Weights of a small image autoencoder: encoder norm batchnorm, normuon at rate 0.0017.
Rows from block 11 of the encoder of a small image autoencoder, named by matrix and row number. Rows with one number belong to one channel. Each number is 50 + 15 x the weight over its row's rms, rounded and kept within 0 to 99. All counts start at 0.
After each channel's rows are labels from the 100 images, of 14976, where the channel reaches its highest value: "patch colour" is the nearest of a few named colours to the mean colour under the peak. Only what is clearly more common there than usual is listed. The data: histories of elementary cellular automata, time running down. In brackets: how many of the 100, against the usual share in percent.
# c3: 3x3 conv (encoder.blocks.11.c3.weight, 256x256x3x3, each kernel summed), inputs 172-255
# c1: pointwise conv (encoder.blocks.11.c1.weight, 256x256x1x1), inputs 172-255

c3.45:42 48 41 60 54 67 54 52 53 45 73 54 70 60 49 50 59 35 74 68 72 45 10 54 36 52 30 61 80 63 38 41 15 44 25 79 58 38 61 71 53 46 56 63 58 66 64 37 64 74 54 64 41 44 44 54 45 74 70 15 59 72 16 65 51 59 47 29 53 42 39 51 56 45 56 61 47 49 62 72 78 54 51 61
c1.45:42 49 51 52 41 51 33 60 28 40 43 57 51 71 64 51 57 46 65 59 50 57 42 45 43 36 41 49 57 55 38 49 28 36 18 50 49 46 45 71 56 52 46 59 38 55 40 57 52 37 80 53 45 60 65 44 43 56 99 26 53 18 02 76 53 58 34 70 42 38 68 35 42 42 60 58 60 41 69 58 53 56 67 52
patch colour: black (100 vs 17.1)

c3.51:33 49 19 64 46 43 49 53 58 55 66 24 43 42 41 39 45 59 43 44 58 66 27 62 17 47 51 33 59 47 49 25 54 13 86 61 52 49 42 64 44 52 49 52 56 49 50 39 51 56 43 61 45 69 67 44 45 50 17 46 32 76 51 65 41 56 57 61 37 35 32 54 54 48 46 47 48 64 66 39 53 60 34 50
c1.51:55 51 46 57 37 39 54 33 51 53 62 28 52 50 52 53 53 41 53 38 58 52 54 48 48 52 46 48 49 48 50 61 59 40 49 57 51 54 47 60 30 52 63 67 70 51 57 34 56 50 50 50 41 64 65 28 51 38 23 40 05 69 58 42 53 53 24 39 47 45 68 62 40 52 72 59 34 53 52 49 61 52 44 60
patch colour: black (100 vs 17.1)

c3.106:45 71 54 51 60 45 70 44 43 56 49 56 37 26 53 42 47 27 49 56 35 49 37 54 57 69 48 40 69 33 64 49 27 65 67 40 54 34 31 43 54 63 51 55 50 52 18 44 52 47 45 14 61 39 55 58 59 41 60 41 61 40 50 46 47 44 68 47 61 68 63 20 56 61 47 29 59 43 42 51 39 40 60 38
c1.106:41 55 47 46 55 31 58 50 61 61 53 56 43 59 64 56 46 36 49 50 55 69 45 50 39 55 66 49 50 40 42 62 49 68 65 68 45 27 36 40 65 56 42 37 43 56 37 63 69 47 53 52 58 43 63 45 50 33 54 50 51 45 48 55 60 52 56 73 47 57 66 46 35 53 46 45 50 52 58 42 63 62 58 46
patch colour: white (30 vs 5.2)

c3.54:21 82 42 45 52 51 54 48 28 56 25 40 39 35 64 61 28 35 45 54 70 43 44 26 24 50 41 46 61 72 37 43 53 36 53 62 41 51 49 32 32 42 57 38 58 60 62 58 79 64 48 40 52 52 44 50 53 51 64 57 52 30 45 34 45 50 29 47 30 51 55 43 38 40 52 49 58 60 41 46 40 49 37 77
c1.54:62 70 39 43 71 45 53 58 28 61 47 49 61 42 59 60 38 56 46 47 52 46 53 48 61 60 46 39 47 65 40 38 55 38 51 64 56 42 60 48 30 54 50 41 45 56 58 51 53 49 54 46 59 43 54 44 45 51 51 62 61 47 58 44 49 52 56 41 53 45 46 49 34 58 52 36 49 47 67 52 57 77 38 51
patch colour: black (100 vs 17.1)

c3.199:43 53 36 35 41 66 76 36 48 52 56 57 72 68 54 49 50 54 80 56 40 36 42 42 34 48 49 00 82 76 35 71 56 49 58 63 42 14 68 36 42 52 80 74 49 36 70 55 69 42 41 53 44 52 60 61 62 28 44 49 50 29 56 27 63 50 22 54 41 39 52 39 54 62 43 35 36 47 43 42 64 78 31 73
c1.199:05 25 89 61 53 37 62 56 61 45 54 47 47 46 64 49 41 39 51 39 33 56 41 57 48 59 21 00 42 55 41 42 54 52 62 49 58 87 50 53 51 53 56 50 44 46 64 36 48 45 43 54 48 50 61 51 38 62 70 29 54 41 99 58 51 35 44 67 71 46 66 35 52 26 68 86 26 23 00 62 41 14 89 36
patch colour: white (29 vs 5.2)

c3.169:65 45 74 56 59 25 45 47 32 38 55 46 32 30 39 40 44 55 38 38 72 54 61 20 42 74 67 36 45 34 49 45 39 48 46 50 38 57 61 40 53 56 49 33 42 40 45 47 50 39 39 40 49 45 57 53 58 55 42 32 28 39 63 48 29 55 35 25 09 50 39 44 54 64 64 42 55 68 27 25 32 59 60 47
c1.169:31 57 56 63 56 52 63 49 62 46 48 43 60 42 60 38 48 38 54 61 58 44 48 73 50 53 43 43 63 45 50 64 53 38 55 42 43 33 36 49 54 43 67 60 55 58 33 24 67 35 54 48 52 45 30 40 47 64 62 56 41 44 36 48 39 66 67 44 76 50 58 45 67 71 49 57 48 44 11 59 34 24 63 41
patch colour: white (27 vs 5.2)

c3.168:36 51 44 52 45 65 41 40 51 52 58 50 62 52 63 47 68 61 41 49 80 26 52 65 39 52 59 48 50 76 44 53 50 30 40 72 31 45 43 23 61 56 42 42 42 49 44 53 55 58 44 28 46 58 51 78 49 41 31 46 45 24 38 48 69 44 41 37 66 37 46 32 50 65 44 42 37 56 34 70 45 68 40 68
c1.168:57 37 48 47 57 66 58 51 47 50 50 48 47 48 70 52 66 58 32 38 59 36 56 51 44 45 48 54 42 63 39 47 57 45 46 50 50 29 52 49 59 52 47 29 26 46 51 56 64 56 52 49 43 59 45 60 52 47 27 59 48 40 53 51 52 54 53 31 41 43 34 49 45 55 55 64 41 68 36 50 49 35 45 51
patch colour: black (80 vs 17.1)

c3.97:50 43 46 34 62 60 55 32 21 59 38 36 53 69 49 57 74 38 60 41 62 34 54 58 57 41 53 88 45 39 35 48 60 33 58 28 61 47 66 56 61 50 45 54 40 40 66 61 50 56 48 64 47 77 44 44 18 41 54 40 42 71 29 70 49 50 35 35 34 31 64 51 32 30 46 42 55 39 53 30 53 32 53 70
c1.97:46 45 48 33 81 66 47 59 44 56 51 35 64 42 67 50 51 50 40 58 52 69 46 43 45 38 54 63 43 43 42 40 58 45 61 62 49 75 46 64 70 41 49 64 45 65 31 40 71 56 44 64 37 55 49 45 54 40 54 63 55 40 32 44 44 75 46 45 51 54 56 35 57 36 48 36 56 47 51 51 51 48 54 61
patch colour: black (100 vs 17.1)

c3.123:48 51 38 56 58 61 35 47 37 58 53 70 60 29 64 68 37 58 60 55 73 48 32 60 00 51 49 53 63 63 37 56 40 56 00 73 62 66 31 28 11 60 43 44 53 79 55 47 58 59 62 24 33 38 41 87 68 47 38 26 75 42 61 39 64 48 41 34 57 54 47 22 66 41 47 60 46 35 55 60 49 56 48 41
c1.123:54 60 56 46 43 49 37 33 40 50 54 65 54 40 48 54 48 55 39 57 57 46 30 49 42 42 47 59 52 51 52 56 49 72 53 56 52 44 46 56 22 62 52 36 57 71 51 58 65 38 38 37 49 42 44 69 51 25 70 49 55 45 66 53 55 47 41 58 54 53 54 45 49 59 49 65 42 42 49 49 57 54 56 47
patch colour: black (95 vs 17.1)

c3.185:42 48 62 26 46 13 52 55 32 43 41 72 49 15 56 40 48 51 59 66 49 35 27 60 47 41 52 65 76 96 47 43 50 25 29 70 44 76 41 29 45 53 43 35 44 83 38 42 76 59 59 51 41 72 49 63 39 54 61 49 61 45 54 42 51 52 41 47 38 41 54 23 59 59 34 52 63 49 32 49 28 45 39 73
c1.185:47 48 66 52 38 24 46 38 61 60 30 70 50 00 52 57 46 44 61 58 45 13 48 30 40 51 51 77 41 56 49 30 40 38 24 42 60 44 61 49 40 65 57 63 66 54 58 45 82 60 57 28 34 47 41 48 61 34 42 58 50 41 79 53 47 53 50 31 37 65 31 48 49 57 38 45 63 38 23 42 76 35 32 62
patch colour: black (100 vs 17.1)

c3.130:57 54 59 75 50 40 49 51 59 63 70 58 46 38 55 46 39 66 55 57 62 51 56 44 52 59 59 47 65 43 65 56 47 42 61 50 52 68 59 32 62 47 41 35 59 59 79 45 27 54 31 26 53 48 76 55 48 41 39 37 56 43 49 31 77 42 39 42 53 59 55 61 37 65 47 42 62 47 44 56 22 43 42 51
c1.130:47 52 39 52 47 43 25 44 56 67 50 63 63 63 58 44 66 58 33 60 62 60 44 45 50 56 46 47 43 51 46 59 53 49 50 52 65 57 52 36 56 54 65 49 58 48 75 48 41 38 47 46 58 67 42 47 53 42 52 43 53 55 45 22 47 51 63 45 33 37 57 76 40 69 56 53 49 25 59 62 39 49 57 52
patch colour: black (44 vs 17.1)

c3.251:43 40 41 39 40 33 42 51 61 51 33 45 60 60 55 43 75 52 64 42 57 55 37 38 70 74 37 57 80 49 45 54 45 49 78 76 56 43 57 69 63 31 50 43 46 22 49 18 46 63 53 73 23 53 46 43 44 43 53 38 05 68 52 92 36 40 44 46 55 53 45 43 46 27 63 56 41 63 43 00 79 69 54 51
c1.251:48 20 25 59 37 52 55 28 46 47 42 40 67 59 50 50 65 50 56 53 63 03 37 54 54 49 26 61 52 73 48 56 34 60 48 41 36 66 44 31 39 22 51 28 50 43 43 30 51 67 66 50 50 39 45 58 51 45 63 39 38 68 60 85 34 62 47 49 55 32 43 47 46 47 52 43 44 47 51 00 70 45 49 76
patch colour: black (100 vs 17.1)

c3.223:35 31 42 64 30 73 67 48 45 45 70 47 50 51 53 58 45 37 26 34 54 50 32 48 59 66 37 50 49 55 51 48 41 37 48 43 23 63 54 34 63 41 38 45 54 29 20 55 41 49 70 14 45 54 57 38 50 40 39 23 18 23 67 34 05 56 19 40 48 42 54 29 53 41 49 55 55 61 34 36 72 50 44 90
c1.223:50 40 14 67 27 67 64 33 47 43 57 65 48 32 53 71 46 46 49 50 36 63 22 57 64 46 40 55 59 59 33 58 41 28 57 38 53 48 34 34 51 43 40 48 57 49 44 49 49 36 50 00 26 65 25 44 53 53 48 20 44 33 69 53 48 48 58 60 57 23 46 54 63 47 68 59 49 55 53 33 64 53 64 63
patch colour: black (100 vs 17.1)

c3.135:37 63 22 51 41 58 56 41 43 65 50 43 30 45 55 46 31 24 53 49 61 42 64 59 46 63 44 39 35 66 46 40 49 50 46 50 42 50 47 31 61 49 44 37 56 52 37 39 65 56 25 37 49 45 54 17 67 39 52 47 33 27 34 42 47 38 57 40 36 51 37 47 54 62 43 39 36 54 31 55 34 62 39 55
c1.135:63 77 32 57 46 58 68 37 34 56 47 55 45 61 50 42 55 47 47 35 69 55 46 62 48 52 44 36 48 50 47 42 59 49 48 37 44 38 62 47 35 42 54 33 52 37 57 36 60 56 50 59 51 47 57 38 59 37 56 31 43 45 54 59 42 34 57 50 35 53 61 60 46 62 64 31 40 62 51 42 37 57 33 63
patch colour: black (100 vs 17.1)

c3.243:36 57 60 59 61 53 52 39 37 65 70 63 96 40 58 46 47 67 78 38 37 44 26 59 56 36 58 53 52 75 57 33 59 62 73 66 26 33 76 34 37 69 30 64 41 39 53 55 24 47 27 25 43 55 53 77 47 37 29 65 31 28 71 40 35 46 47 52 56 46 46 10 66 57 43 25 49 61 50 39 47 53 55 35
c1.243:24 86 97 63 44 57 49 56 21 54 49 54 58 46 79 59 50 53 67 42 25 50 41 58 60 53 60 55 47 47 60 68 60 34 46 64 43 61 64 44 54 46 49 83 30 35 46 63 45 42 31 47 36 51 38 44 45 42 37 76 49 50 35 48 67 49 46 50 46 46 54 00 33 58 56 21 80 45 52 53 39 67 42 22
patch colour: black (99 vs 17.1)

c3.86:50 26 25 41 49 46 41 44 60 40 40 48 30 25 55 65 31 68 53 43 64 35 72 47 66 28 45 49 51 74 50 65 55 53 34 48 44 29 65 47 58 46 46 66 52 38 87 59 63 61 59 53 44 63 59 78 60 68 72 39 46 34 59 57 49 38 22 64 05 47 58 62 45 46 54 66 58 45 41 43 43 45 71 46
c1.86:41 48 33 48 54 26 46 69 62 45 48 45 60 42 34 48 45 52 48 71 25 46 57 16 47 54 45 58 42 85 45 54 55 51 58 50 78 57 67 42 29 44 58 45 72 67 62 50 64 27 63 42 51 39 22 60 31 53 56 55 42 38 56 44 50 64 56 48 99 66 49 61 53 54 55 93 44 06 46 48 38 35 50 64
patch colour: white (98 vs 5.2)

c3.254:56 24 46 31 49 47 34 41 44 42 47 22 35 46 41 57 56 44 62 52 41 24 61 49 29 38 39 47 75 80 19 28 44 29 56 87 52 41 61 38 45 56 54 63 59 53 51 41 65 49 35 60 45 35 50 58 57 38 31 48 47 39 35 49 53 32 21 44 54 33 39 18 66 44 48 41 47 40 47 49 47 47 00 77
c1.254:55 00 51 38 48 64 52 49 51 37 57 32 43 52 53 52 45 65 43 46 53 36 46 49 36 49 48 35 62 61 28 39 42 50 45 55 50 50 54 60 44 64 64 65 33 55 72 47 58 59 51 38 40 34 50 47 58 47 45 53 37 43 65 61 60 41 50 60 45 34 45 48 60 45 41 51 56 56 55 58 30 47 00 57
patch colour: black (46 vs 17.1)

c3.11:42 27 16 45 37 68 26 60 27 50 66 17 51 52 45 39 96 49 32 52 23 50 58 76 60 46 61 28 66 69 48 31 26 32 44 70 42 34 43 53 65 57 33 56 41 40 59 36 48 36 37 56 45 48 65 24 37 24 42 63 56 62 29 65 50 35 70 26 62 36 13 50 65 54 57 43 42 43 38 54 68 51 26 53
c1.11:44 30 20 41 33 65 41 59 29 44 47 43 45 35 49 73 74 43 55 30 21 75 46 61 42 40 48 29 36 49 53 29 42 37 40 46 47 43 55 50 45 32 54 38 36 47 40 63 62 55 43 68 54 33 84 42 19 32 59 40 53 14 25 54 65 54 16 35 26 57 63 50 60 52 82 35 31 38 48 66 58 46 38 38
patch colour: black (100 vs 17.1)

c3.249:67 51 63 76 34 54 54 41 60 66 84 58 58 47 64 61 62 66 82 56 58 52 56 48 66 38 63 45 41 70 63 39 46 60 20 20 46 58 39 27 68 55 55 60 70 56 22 64 45 99 57 36 58 53 67 61 60 49 60 46 64 44 63 46 51 38 37 41 74 58 56 36 58 35 47 36 66 05 63 50 53 51 57 69
c1.249:28 71 34 51 42 48 34 56 40 35 61 51 20 44 00 51 55 52 20 59 37 42 45 49 48 53 81 45 38 79 51 56 51 42 53 53 44 37 61 40 63 57 68 53 45 57 65 48 38 25 39 49 51 50 29 48 25 54 47 44 52 42 31 47 43 44 57 43 01 40 52 59 48 59 52 44 49 00 44 31 09 53 50 52
patch colour: black (98 vs 17.1)

c3.170:53 68 23 63 49 39 39 35 49 56 65 42 51 34 57 54 53 37 71 55 83 52 29 57 17 62 50 58 70 56 26 57 64 07 39 58 43 67 54 38 46 44 72 59 42 34 41 51 46 77 12 39 60 26 53 69 64 41 58 91 46 30 42 56 46 76 27 57 37 54 46 51 45 45 56 61 42 51 49 53 50 45 33 49
c1.170:69 70 23 47 44 38 37 50 64 51 44 55 63 45 40 62 56 52 54 48 45 58 43 58 31 56 46 52 51 40 71 50 47 29 61 48 64 58 44 57 44 48 55 33 34 55 52 39 51 59 39 52 46 51 58 74 52 28 47 73 61 31 46 72 40 59 45 54 47 36 70 54 49 50 66 83 43 45 51 75 50 45 56 49
patch colour: black (99 vs 17.1)

c3.124:47 33 32 60 50 70 58 47 24 75 73 66 42 48 57 55 46 52 44 46 54 44 99 68 38 45 50 52 67 72 59 44 45 54 65 44 36 62 65 53 48 89 18 56 46 41 33 60 56 66 53 30 74 67 76 56 53 41 48 35 29 34 47 55 72 54 22 49 32 60 55 27 77 78 60 54 44 53 41 55 57 50 61 39
c1.124:58 37 48 28 49 66 49 56 29 55 53 39 61 53 61 29 55 44 44 41 53 59 82 41 35 40 23 40 46 47 51 68 62 34 54 58 38 70 36 58 49 64 08 49 33 61 28 59 54 70 55 43 53 37 47 35 64 61 48 56 52 48 51 51 65 28 20 34 69 43 34 50 36 51 75 61 34 51 46 49 33 68 37 43
patch colour: black (100 vs 17.1)

c3.244:40 34 34 41 40 85 41 48 46 60 63 12 67 51 48 50 57 52 36 47 52 24 40 42 74 35 41 39 45 40 37 60 61 42 58 49 36 17 79 41 48 41 76 38 34 34 25 55 43 36 56 37 58 59 43 55 25 74 36 60 33 35 17 36 60 48 19 47 71 36 56 34 00 35 53 68 45 37 55 44 77 61 67 49
c1.244:27 63 39 55 45 49 46 43 27 42 49 47 53 42 41 51 36 30 53 45 60 51 45 43 56 48 37 43 50 49 48 51 64 45 56 55 61 52 64 42 56 52 99 41 58 27 44 64 32 73 47 55 50 50 33 51 31 56 43 68 60 40 29 56 48 57 53 51 71 42 54 40 00 44 65 50 45 54 52 39 64 53 51 37
patch colour: black (72 vs 17.1)

c3.36:41 30 66 20 38 65 43 49 37 40 47 69 92 35 36 52 63 59 34 36 54 35 43 58 33 46 38 51 71 71 44 57 51 57 44 72 46 40 60 36 44 53 70 52 35 50 47 70 61 52 19 35 64 56 57 69 44 59 56 40 51 33 54 29 33 59 57 43 58 28 59 32 53 51 52 47 43 53 59 53 49 56 39 43
c1.36:46 40 75 53 55 50 30 45 33 37 61 60 62 39 40 47 61 68 66 30 40 49 50 51 57 64 55 27 59 65 47 50 46 54 47 58 51 60 48 44 55 62 56 51 56 62 42 64 43 53 51 39 48 48 70 65 43 80 53 46 49 38 55 32 41 42 51 59 40 37 65 34 49 41 53 56 31 56 78 47 59 57 37 52
patch colour: white (54 vs 5.2)

c3.30:61 42 51 49 68 42 52 57 44 51 46 49 48 61 40 61 57 46 49 41 66 55 37 49 76 56 50 65 31 37 43 60 47 42 38 39 43 37 70 65 43 51 44 52 36 51 26 50 47 47 36 85 47 49 45 63 38 62 43 43 56 56 43 64 46 67 62 42 49 40 57 57 68 58 74 55 53 66 19 51 73 49 52 41
c1.30:58 47 63 58 54 37 55 51 49 54 51 52 49 54 52 62 57 49 54 52 54 45 49 46 50 65 35 42 51 40 52 46 42 36 50 53 48 54 49 57 42 48 61 57 43 52 26 29 51 58 33 71 48 39 40 63 49 57 44 47 62 63 49 46 50 56 50 42 46 56 38 35 52 50 49 93 38 59 49 44 54 53 44 42
patch colour: black (65 vs 17.1)

c3.252:52 59 29 28 49 67 68 27 65 60 39 55 60 72 61 61 53 49 74 55 74 30 30 52 49 57 36 60 68 45 46 47 56 34 67 42 67 57 48 28 67 60 57 48 41 53 63 59 70 83 56 38 64 47 52 58 60 45 54 57 22 32 53 59 72 66 00 64 38 45 66 50 43 29 47 52 56 82 44 47 00 56 42 56
c1.252:61 23 44 51 61 63 38 44 33 66 38 48 40 74 45 62 29 51 55 36 56 61 47 57 57 24 55 83 53 85 62 22 63 38 35 49 54 40 60 49 56 73 38 51 26 30 71 68 56 79 47 46 56 64 58 56 58 39 50 41 53 62 52 46 44 34 47 37 00 32 52 71 27 62 55 46 28 31 51 35 00 48 72 47
patch colour: black (100 vs 17.1)

c3.200:51 45 38 47 56 48 43 52 54 64 49 46 62 39 62 51 35 57 65 46 58 54 46 25 47 72 73 45 00 57 19 50 60 34 59 87 42 56 69 27 40 42 58 22 43 60 69 57 69 44 20 65 43 53 60 38 49 38 52 50 57 42 38 39 57 39 22 49 36 51 61 35 39 46 50 42 52 49 61 39 69 71 60 72
c1.200:36 38 64 47 44 39 58 57 41 58 48 34 53 33 50 57 35 40 49 56 41 48 56 50 64 50 47 59 00 62 52 56 58 54 48 49 52 59 43 57 53 45 40 46 45 63 53 53 57 46 57 48 29 49 49 53 45 36 53 57 49 40 27 48 49 70 50 57 60 46 46 43 50 56 34 36 56 41 51 51 50 48 58 51
patch colour: white (68 vs 5.2)

c3.194:52 32 57 74 46 49 44 35 43 53 49 47 32 43 32 45 44 55 58 38 59 55 00 48 53 65 42 44 49 30 71 47 44 58 56 53 58 57 60 33 45 25 23 66 39 42 23 36 49 86 70 33 45 28 56 75 74 51 31 82 37 38 69 32 54 64 22 46 58 46 51 48 72 63 59 51 45 61 48 34 63 44 77 51
c1.194:53 57 59 66 46 74 39 57 85 66 52 46 59 51 40 58 58 65 74 55 59 65 00 59 32 31 42 38 24 44 60 59 60 45 56 38 56 45 55 46 48 51 40 58 36 52 39 51 51 74 61 59 54 41 69 66 46 19 58 66 51 49 48 58 50 49 52 57 29 41 38 51 64 54 70 41 57 59 62 66 59 54 49 60
patch colour: black (94 vs 17.1)

c3.46:34 51 72 53 54 42 49 47 60 49 46 71 45 21 48 49 42 44 58 54 45 44 51 40 26 66 60 39 35 74 37 52 48 30 15 33 54 43 48 37 34 55 53 34 52 72 26 39 77 41 44 29 56 52 57 62 49 66 53 59 57 34 40 47 55 77 51 51 35 47 46 18 50 39 57 49 44 45 31 65 41 52 64 54
c1.46:54 41 99 53 50 60 53 48 50 53 57 57 50 63 62 46 53 48 51 57 48 45 59 44 47 35 61 50 59 42 39 52 59 30 50 50 67 39 47 56 53 60 44 43 38 54 39 49 54 46 51 50 63 54 47 60 57 58 61 42 40 31 45 46 46 65 60 44 32 42 39 47 60 37 68 52 21 57 74 54 46 50 63 52
patch colour: white (40 vs 5.2)

c3.188:64 55 40 24 54 39 55 34 37 42 33 68 29 39 52 50 02 51 64 36 66 40 37 40 66 60 53 49 64 64 31 63 38 47 35 69 54 45 59 40 61 40 50 53 37 50 47 40 78 40 57 41 69 65 40 60 76 44 52 46 44 35 28 36 34 46 46 46 66 56 36 26 58 57 59 69 49 33 56 54 39 70 38 53
c1.188:46 25 58 44 70 42 47 49 39 38 50 65 57 68 45 56 00 45 75 60 52 72 43 50 33 69 55 57 44 68 45 71 40 53 49 62 50 70 51 52 48 57 43 69 42 73 56 54 61 44 45 68 67 45 31 51 36 49 38 40 66 46 49 98 32 63 63 33 37 47 57 37 51 42 73 50 48 43 32 46 58 68 54 56
patch colour: black (85 vs 17.1)

c3.145:70 33 76 25 60 62 56 40 38 70 39 72 56 57 57 63 39 64 59 44 40 41 37 54 69 59 44 41 63 27 62 36 45 65 21 70 56 53 62 42 55 45 17 52 62 29 25 73 46 60 42 62 52 42 69 65 57 61 45 68 33 48 51 51 45 43 46 35 30 37 37 27 39 83 47 41 49 79 69 34 71 51 44 61
c1.145:45 39 57 72 57 63 47 70 99 61 53 67 48 37 53 32 24 49 43 64 40 56 55 48 46 44 59 49 59 63 54 49 51 64 44 74 71 31 28 54 56 58 21 22 74 67 51 43 52 39 55 34 76 41 66 41 40 57 41 51 63 45 72 44 64 52 61 43 56 27 45 49 43 50 65 40 36 51 57 75 24 22 31 50
patch colour: white (98 vs 5.2)

c3.213:68 38 97 46 34 29 71 53 59 33 76 66 47 42 47 63 66 58 65 42 32 46 32 56 36 42 65 53 48 37 44 45 69 49 28 49 18 41 46 48 25 00 41 75 51 56 10 63 60 41 28 71 53 32 39 31 37 63 60 61 58 33 53 59 57 48 25 48 28 38 38 37 41 62 46 76 48 63 53 54 29 59 56 79
c1.213:79 43 99 49 64 38 75 61 60 41 62 51 56 52 35 36 59 57 50 70 63 53 65 58 58 46 65 65 54 41 63 29 60 47 52 46 69 51 59 33 39 00 39 71 36 57 15 58 44 69 38 46 53 32 50 45 48 51 26 65 50 43 49 56 53 45 31 48 41 64 47 47 50 51 61 58 53 61 59 41 46 49 47 56
patch colour: white (36 vs 5.2)